Weights of a small contrastive image-text model: text encoder moe soft.
Rows from block 3 of the text encoder of a small contrastive image-text model, named by matrix and row number. Rows with one number within an expert belong to one neuron, the router's apart. Each number is 128 + 32 x the weight over its row's rms, rounded and kept within 0 to 255. All counts start at 0. Numbers have three digits each.
After each expert's rows are labels from the 100 texts, of 14976, where the router gives the expert most weight on average: "fires on" is the input token at the peak. Only what is clearly more common there than usual is listed. The data: small renderings of single solids in any pose. In brackets: how many of the 100.
# router: slot weights (text_encoder.blocks.3.mlp.router.weight, 16x256), inputs 192-255
# up: expert up (text_encoder.blocks.3.mlp.up, 8x256x256), inputs 192-255
# down: expert down (text_encoder.blocks.3.mlp.down, 8x256x256, transposed), outputs 192-255

# expert 5
router.10:160199125052124149076103136152152107116140130174126116141080121112151165154179142057136165082140156115136125142119121108144084159164148097136127139112158120147095084092147091140087129140112077
router.11:188118106085139144130068117125189061089151185135102164106165142117150125125177152088146165087139170086163143113110113136064068158108152061175175112137112148152125089102157145120108108132061146
up.0:113098158184137084080171137088111126105134091138167154164121192167112109120099138159082108210132102094124123095142111098106169099132063188144150139152102159082133137218184138087141138131199104
down.0:095118154179047108120134088073114154113115143105150070163119133122067061082058141136074110173128100140088102134110109113149165112111087128143121116154165152065140144171163127104168125118178165
up.1:073128054188120124124143156103090130173125171147131107167142112100119133083090092176125145137130116079197063186106119184068136133140071112150073123138114146081116104105100185165145136134161194
down.1:142103188175164074113191121146127161174150095144120145191156168140074089124108091153127110154092115089174129133099145123084156108157085148144161140081100140136113097122131112048105154156167149
fires on: "<end>" (55); "green" (39)

# expert 0
router.0:119178132175146145120127110126151123130141170158141104140116122133067130140101144111101158123136085156116169205080132108084106190058138130100093150140109162125175114175114174113081082139120198
router.1:187163099111160106088173091142157155111170179096148111080087148113101149169178104165184155137091137177122148160154190140130105119122178115128130082146139078136140089133101130126103100065140120
up.0:155133103159135106124091178138174135094110131153145115115088118184152143111113094139087178140134158114069135134074110065102128157077113122100173140163090178118077131167116102123156097149105111
down.0:182094138186126120101092164132103155113140120097121143095110183168142109154100109103086071167132177140100134127044150101141137146082106130075109135114103136092047148125171082163167113155123096
up.1:101104106140132132127028120103125158160178146156109158180128144086174136120126138141132146121154120095180116153127135133163117084124159130157118166129134173117116143065124118099123146134159158
down.1:090123146077135100120112096098143116171181148149141134131175085067053083150146123153160131092080059126132105219153161155141140092138153166163137147092105084096192089097093183121087118100100133
fires on: "metallic" (100)

# expert 4
router.8:162100084133073134124091135091152184167069166055048094146062085172068165114085143062139140114102145179078157087145080063138177135136127107129078100162122095135127154156109141158108215155147074
router.9:178079168126130144136121156134162097171181129132133119126146102121138153149148088151173128034112095137213128162105109149155100170109143122150123114071145105172115132113106107106128110114111174
up.0:117172082195155122144146135099091051114107085146136140141174163108126109133125102101124159159123096173101076121102105166119138152088138114110146145073181137072149102160121154161176167097116124
down.0:118139100102100119185185121141140140175099194129056071143069092099065071131162196157090189131141093194101082146179145212189146137139096138155159116117144135115169097133138188140164158129128147
up.1:072094156122156094168146113131138133151124141127110180169110167186164210143063157146120123162084183082131130149159079090091128103088128118123178142160081175128115167127098089137118146174146134
down.1:109109111060178147158174148114167119132104122105118165109100124115157223131150161144114073118086126110150166121205075063156123111104117105109083109151140144140112169116091113118131163133097104
fires on: "<end>" (96)

# expert 1
router.2:137167190136090121070161159121143076165102129107153095088102146095080155148113138094154106163184152147140182086189142134049086194127123128122124118115153114139109136161049100168058119076131190
router.3:137126150201165099128137158168151206109105146096134092131091132143137101095111101128135105110187168120147152186084164145156149156068068156126154141134130174095049152192105130124155110146096150
up.12:146075109109132128110082138075158092105152124129137144088191166130112091097146117156158105129096123151086158137082137133125192106113147129079087145139222089110133113098141180106177161114152096
down.12:120179081071204106133118116145123096188132109166123218147130123071044147167169123173132166156111123118149077140171168164153126150171108151152146086120077141147124083107087177130111103058145100
up.13:111123142111161093117064136125137155128173143147154211099125143066148116081107154213120117107122119133166133148157179113177121103142118118147126180087149095133121117067083193155126151112156136
down.13:098132107090145112118079102088124101145139133078107169117174119081116114122132085114144142100084103111146113141160142139103137098131160130183191115149121136114167096076102154120064121090130132
fires on: "<end>" (86); "yellow" (14)

# expert 7
router.14:127109114130149143083164076083102096103110149141182130163147118101084126136073167127082083183145097131099142091146082136114143118132098141118102102147095122135170108200144118118184112137163164
router.15:086150104123120139181177160157128086107075082138111146149125183095157157111035111167164103141082118078099125184090084105101126097083081118111138150135117137102091137108112098122088103162089175
up.12:140099110165089122134088126188142121175123106125087115071163123121087131131147093081108183131054128110083176070154182149173181161217172130139113119096161098130101135161091137148083156089158095
down.12:116121057173180101126145178127114186163104100098113059146097157141069098161140122135112100158117161114114079118164136155097165188128134139131112067117120136078092135158132118142131131169169140
up.13:160125118168112073191123195147134121159093092112120104068105106132076102151121129072124138111071110165098122103155170138172167190182184101103135085099126068127116137133111150114120149073119042
down.13:081111115171132130129097142144046199140151162103092080163097111113082141178125081147108093134098131122121134147113151139106152137124124166167136104136120152100134115134091110139135136154140201
fires on: "orange" (80); "brown" (16)

# expert 3
router.6:163088089133066144163079158118119126118159137101071165137154094157075148138203158098160196088099121086131112134134146145118120162143151115203101104111196109159090134109081111157135108107082105
router.7:131144064092097145129129115096126121131136157121083101106102133129096182106171157024107106098097181191140127168159144115113117121157166121155091147110172110137127165091151126151166165153145129
up.0:124155165173135103095158147177090132092156111160144153098116127110094133180135073116063128157091100102083161067123192125097117159136073171071184121147091146115097132148119143136088078117143134
down.0:126107118167163127094073172136177136100153161162187156104128181150159161144127115179117098116190164078173139178113099114069136110120132122113120095159104126105057163057104127132192125161135121
up.1:126113175107118160120162151152126141123111122124084142147145140184156177173115101135069086162108140124076139071157086089085149124110115150154143134167127105131109106131120112073093137143201167
down.1:142079163155134170148194084111174103130116140112148108202110119151151080106129105131097159159103115148077101085195046123120102071169094132104152142166151176162181135164138101056107162145166146
fires on: "bumpy" (100)